Weights of a small self-supervised audio encoder (BEST-RQ).
Training: adam_atan2 at rate 0.0022, 11100 steps, batches of 512.
Rows from block 7 of a small self-supervised audio encoder (BEST-RQ), named by matrix and row number. Rows with one number within an expert belong to one neuron, the router's apart. Each number is 50 + 12 x the weight over its row's rms, rounded and kept within 0 to 99. All counts start at 0.
After each expert's rows are labels from the 100 clips, of 14848, where the router gives the expert most weight on average: "responds to" is what is common among them. Only what is clearly more common there than usual is listed. The data: synthesised imitations of 52 everyday sounds, one a clip.
# router: slot weights (model.blocks.7.mlp.router.weight, 64x160), inputs 0-79
# up: expert up (model.blocks.7.mlp.up, 32x160x160), inputs 0-79
# down: expert down (model.blocks.7.mlp.down, 32x160x160, transposed), outputs 0-79

# expert 3
router.6:49 51 28 58 43 63 57 49 44 46 58 35 52 52 47 44 44 22 49 37 26 59 62 55 44 28 54 60 49 57 32 41 36 43 55 54 35 42 54 37 63 38 35 59 45 57 48 44 33 71 41 62 67 60 32 42 55 68 32 53 33 51 44 66 47 37 30 45 47 37 70 52 59 56 53 48 57 52 36 61
router.7:59 42 50 65 36 76 55 56 28 53 55 30 45 55 60 62 22 33 46 53 38 45 48 60 37 37 55 57 46 68 50 39 47 41 59 68 43 41 49 37 66 44 44 63 51 64 34 49 33 60 54 44 77 59 32 46 49 67 52 63 41 68 55 61 43 59 26 44 46 48 74 52 61 53 60 47 43 62 35 52
up.0:49 38 27 47 57 47 58 54 45 55 45 66 84 44 28 44 45 40 48 42 43 56 45 31 41 73 56 56 36 48 43 48 52 67 51 52 66 50 48 64 60 63 47 53 57 44 56 76 60 29 54 49 42 65 42 41 42 37 34 50 67 26 53 59 39 52 52 41 59 45 54 44 58 46 32 61 55 45 54 39
down.0:30 43 49 65 85 52 68 45 43 50 46 59 75 47 60 39 60 58 49 62 33 66 51 48 67 61 70 42 64 47 65 46 66 56 46 36 49 48 29 46 41 45 28 63 43 54 37 62 40 50 55 41 28 67 35 58 40 38 25 32 45 43 54 74 48 61 58 54 57 54 47 57 52 59 36 58 70 44 34 56
responds to: music; drum roll

# expert 14
router.28:40 58 46 24 33 67 24 59 56 67 36 48 50 57 49 60 38 27 43 35 60 65 36 51 57 44 52 57 45 84 45 64 57 56 42 54 58 46 39 64 73 45 66 60 62 68 61 53 65 40 56 49 60 31 55 44 56 24 48 52 37 70 53 43 51 40 36 58 52 41 44 54 75 56 57 62 55 64 51 43
router.29:42 63 62 27 70 50 28 45 57 54 51 39 45 51 52 43 48 17 44 35 46 81 54 55 60 35 48 66 50 61 31 60 44 62 58 37 43 56 64 57 62 49 50 47 59 61 58 35 64 60 48 43 61 59 46 39 69 60 30 47 42 53 48 67 52 29 33 63 53 48 72 35 64 61 47 66 49 52 45 59
up.0:37 57 40 47 51 44 44 44 44 49 45 65 42 52 37 44 52 52 55 32 59 45 53 47 38 43 50 23 35 35 44 60 38 31 40 47 59 48 52 43 43 62 57 73 29 34 56 64 58 46 57 38 58 43 67 54 64 52 52 39 22 48 33 52 45 35 54 54 24 64 67 29 53 69 41 50 59 38 58 43
down.0:43 48 29 52 30 43 53 55 46 40 61 38 44 52 51 28 73 27 52 56 53 60 50 50 63 39 53 62 56 68 63 59 46 41 53 61 40 66 65 79 40 48 48 47 67 34 61 56 56 53 46 58 43 55 56 37 56 31 36 66 48 62 57 44 55 66 22 51 59 44 55 45 53 42 63 46 43 53 66 52
responds to: reverberation; text has "room"; text has "reverberant"; animals

# expert 15
router.30:49 76 72 49 72 48 51 39 57 61 42 66 49 46 46 51 27 34 50 56 58 64 72 66 51 55 54 59 51 48 34 53 28 38 62 58 62 33 76 42 62 36 43 70 54 55 63 34 33 68 63 40 54 56 41 65 73 74 36 33 26 35 23 40 57 42 55 42 63 59 61 77 56 65 43 59 46 45 57 44
router.31:43 66 72 48 64 64 72 45 66 54 46 59 50 49 55 56 72 56 73 53 71 76 47 64 43 48 40 40 33 55 37 32 31 31 53 64 57 61 57 57 35 37 47 70 57 52 53 55 40 47 85 26 61 31 43 55 47 50 49 42 49 48 33 41 57 46 42 38 37 56 48 64 59 47 46 53 53 43 45 48
up.0:60 55 48 40 39 50 50 62 37 38 42 59 60 42 33 72 50 39 32 42 45 52 40 46 43 68 43 77 52 50 42 41 71 40 28 50 59 53 52 60 70 59 67 49 55 58 51 73 64 55 36 48 53 52 59 40 39 45 46 42 54 55 52 47 21 44 50 70 59 28 40 33 70 57 35 53 72 56 49 43
down.0:37 46 36 46 55 42 66 61 66 62 84 30 55 51 58 53 50 49 47 56 61 36 70 43 42 39 42 58 54 46 50 42 46 74 47 41 39 52 42 70 35 58 46 33 38 51 69 34 38 56 61 44 35 42 52 66 41 38 41 59 61 46 64 43 55 56 43 56 51 48 38 40 52 61 53 37 44 57 49 68
responds to: animals; meowing

# expert 5
router.10:55 50 39 48 57 54 55 44 56 48 76 50 38 66 61 54 62 43 51 20 31 50 38 38 34 41 25 74 29 54 32 52 40 44 51 37 28 63 31 36 38 59 59 56 47 47 71 64 33 47 63 41 64 51 20 45 51 37 30 75 36 46 46 44 59 25 33 42 53 55 43 55 69 54 71 40 67 47 39 76
router.11:48 75 54 29 56 48 64 23 49 64 49 64 33 45 32 54 37 38 55 54 58 46 52 64 43 53 54 43 46 60 27 37 66 49 57 58 51 56 59 36 45 47 61 55 42 62 48 58 36 51 81 43 59 48 61 65 55 76 36 39 31 31 41 54 50 58 26 44 53 54 37 61 67 48 58 50 59 38 45 57
up.0:32 48 49 63 52 53 48 56 44 45 64 59 37 48 46 19 40 61 54 36 36 51 90 63 64 53 35 53 40 30 51 53 51 55 52 60 44 48 45 46 46 56 47 27 36 71 42 52 52 53 47 57 51 42 55 59 51 53 43 58 42 94 62 24 42 48 38 64 62 53 67 66 47 50 60 44 69 51 55 55
down.0:70 57 29 61 29 65 52 57 32 72 53 59 56 70 49 63 58 37 44 53 30 53 60 43 45 41 41 26 42 56 36 73 51 39 39 51 64 50 52 59 58 51 66 45 29 54 56 59 52 54 37 57 38 52 57 40 56 39 55 65 62 60 40 35 24 40 63 47 49 43 39 56 39 51 48 63 56 38 20 32
responds to: animals; meowing

# expert 8
router.16:62 52 43 57 40 67 51 64 52 46 33 47 44 64 62 43 34 26 28 33 45 24 31 55 55 53 77 35 69 43 55 60 50 62 65 56 41 39 44 66 51 39 43 63 45 44 66 57 55 37 41 48 60 43 27 48 48 50 62 43 57 49 54 40 42 52 36 68 57 30 59 71 65 73 60 60 55 43 54 48
router.17:43 53 54 47 50 70 40 65 44 29 50 44 34 49 33 45 44 22 36 20 49 41 51 55 52 45 76 42 55 40 28 54 48 41 59 40 27 37 44 67 47 37 31 53 42 35 66 68 42 40 36 67 55 54 45 52 50 57 45 32 50 47 45 43 33 37 38 60 67 31 61 55 52 54 49 60 56 48 56 44
up.0:52 52 46 47 50 35 53 26 59 58 45 67 49 54 43 51 46 53 38 47 64 58 53 46 31 57 56 65 47 39 39 33 51 67 39 45 40 63 41 29 49 50 46 54 43 53 41 68 61 57 43 56 46 56 57 26 35 57 22 49 42 06 82 66 39 42 29 47 54 41 41 51 50 51 40 49 53 35 59 49
down.0:57 36 66 62 39 45 47 50 47 50 68 60 50 59 58 71 51 45 53 73 39 61 57 49 52 43 46 74 70 31 55 53 41 63 60 65 54 44 54 51 79 51 42 41 62 62 75 29 72 55 45 60 54 61 61 42 33 51 42 61 59 45 43 51 47 55 50 56 45 51 49 43 65 41 47 32 64 62 48 62
responds to: quiet level; machines and effects; helicopter

# expert 13
router.26:55 60 47 47 61 61 67 23 35 35 79 58 52 65 45 56 69 41 63 57 58 52 76 71 65 36 62 77 57 65 31 39 48 70 66 57 36 51 62 53 44 38 53 43 38 55 56 39 52 51 50 61 58 60 47 60 67 51 48 41 38 60 39 38 70 60 41 38 64 51 54 51 40 36 62 34 56 52 37 35
router.27:44 52 26 42 50 63 67 25 57 45 70 46 51 44 66 43 77 44 63 46 47 50 80 73 67 48 61 66 59 71 31 45 43 70 57 60 36 55 55 47 48 53 50 42 42 52 54 50 51 47 52 67 59 53 42 53 65 39 39 47 47 66 37 36 74 65 46 28 42 55 53 59 41 43 62 36 53 52 32 40
up.0:73 31 63 59 56 33 54 40 45 41 45 35 77 38 25 47 43 52 39 29 30 66 43 52 41 59 49 37 59 55 58 47 38 58 64 44 52 40 60 50 47 41 53 52 47 26 42 49 24 62 58 64 37 66 49 53 50 49 56 65 59 58 52 65 56 45 63 46 61 56 55 19 68 67 22 37 52 55 34 63
down.0:41 69 68 54 59 57 36 57 53 70 68 36 46 65 53 48 67 54 47 47 49 59 61 48 50 68 57 60 57 72 45 39 45 46 49 69 40 49 35 45 73 59 60 74 41 75 65 73 45 48 46 71 58 51 37 41 39 58 35 38 42 38 55 53 67 70 50 36 59 54 42 64 31 52 56 62 34 58 34 36
responds to: nature; thunder

# expert 31
router.62:71 61 49 63 44 44 54 51 89 58 49 69 63 44 59 46 42 29 20 15 45 67 47 54 49 44 63 49 64 50 43 43 44 65 46 48 64 42 47 53 48 29 51 74 58 49 44 44 62 51 58 62 47 47 43 69 73 47 42 61 31 62 35 49 48 44 39 50 35 42 60 42 57 44 63 47 73 59 35 49
router.63:55 76 27 64 54 56 32 33 97 76 55 60 42 65 52 40 46 37 41 44 55 50 49 52 49 43 70 56 65 46 43 45 42 58 49 55 47 42 57 52 54 52 55 71 32 55 62 45 60 68 62 37 46 42 37 74 52 55 44 47 25 61 39 31 55 35 41 60 43 53 36 44 53 44 48 46 52 49 52 45
up.0:65 47 52 51 41 64 70 58 50 57 76 49 80 55 43 46 53 46 47 66 49 44 54 47 51 38 55 47 56 52 68 41 49 67 58 47 21 57 67 33 39 34 39 52 49 47 44 45 37 75 46 47 22 66 53 46 66 70 66 56 61 38 56 48 72 58 51 54 38 42 51 48 50 42 61 19 60 61 43 58
down.0:57 61 66 39 41 60 62 22 53 46 57 33 42 43 45 59 65 54 41 46 48 62 57 56 54 53 38 25 18 57 60 49 20 38 47 37 46 46 69 45 74 39 34 25 52 55 49 82 41 58 54 41 77 40 78 43 50 40 49 62 32 63 49 45 50 34 54 42 65 51 39 53 60 55 38 29 47 69 49 38
responds to: household

# expert 29
router.58:53 41 35 67 55 28 46 68 46 37 47 10 44 27 43 47 50 46 55 39 35 62 64 53 68 47 38 63 53 57 51 66 49 59 39 69 58 33 37 46 61 38 51 57 40 61 50 43 60 67 39 63 61 49 28 80 58 49 39 61 49 52 54 46 58 52 41 49 54 56 54 52 71 33 50 45 68 52 54 56
router.59:62 54 34 78 63 51 49 71 55 67 71 31 47 27 67 48 49 38 47 45 49 47 60 53 64 34 44 52 67 65 52 48 42 68 40 53 32 57 56 34 70 58 46 49 53 67 57 46 48 72 43 41 67 58 50 57 69 46 58 62 35 73 54 40 76 53 53 56 50 51 71 45 58 29 50 46 54 64 38 46
up.0:57 49 73 42 75 55 59 42 70 47 53 47 71 59 40 47 68 42 30 38 25 43 36 50 55 74 61 51 53 29 44 44 34 28 58 23 45 62 33 46 50 46 50 55 68 31 43 41 45 66 69 44 45 67 63 46 52 45 56 59 54 20 40 76 47 26 56 54 60 55 56 50 33 61 33 47 43 49 52 65
down.0:42 52 62 40 79 48 58 68 47 45 44 53 46 48 41 49 52 74 56 67 81 48 46 60 33 49 54 40 44 49 63 41 54 64 45 46 55 36 49 33 51 52 56 33 52 62 57 52 38 42 64 41 28 39 59 57 43 42 47 23 44 32 63 61 55 56 56 38 51 54 39 59 44 71 46 44 39 53 44 44
responds to: mains hum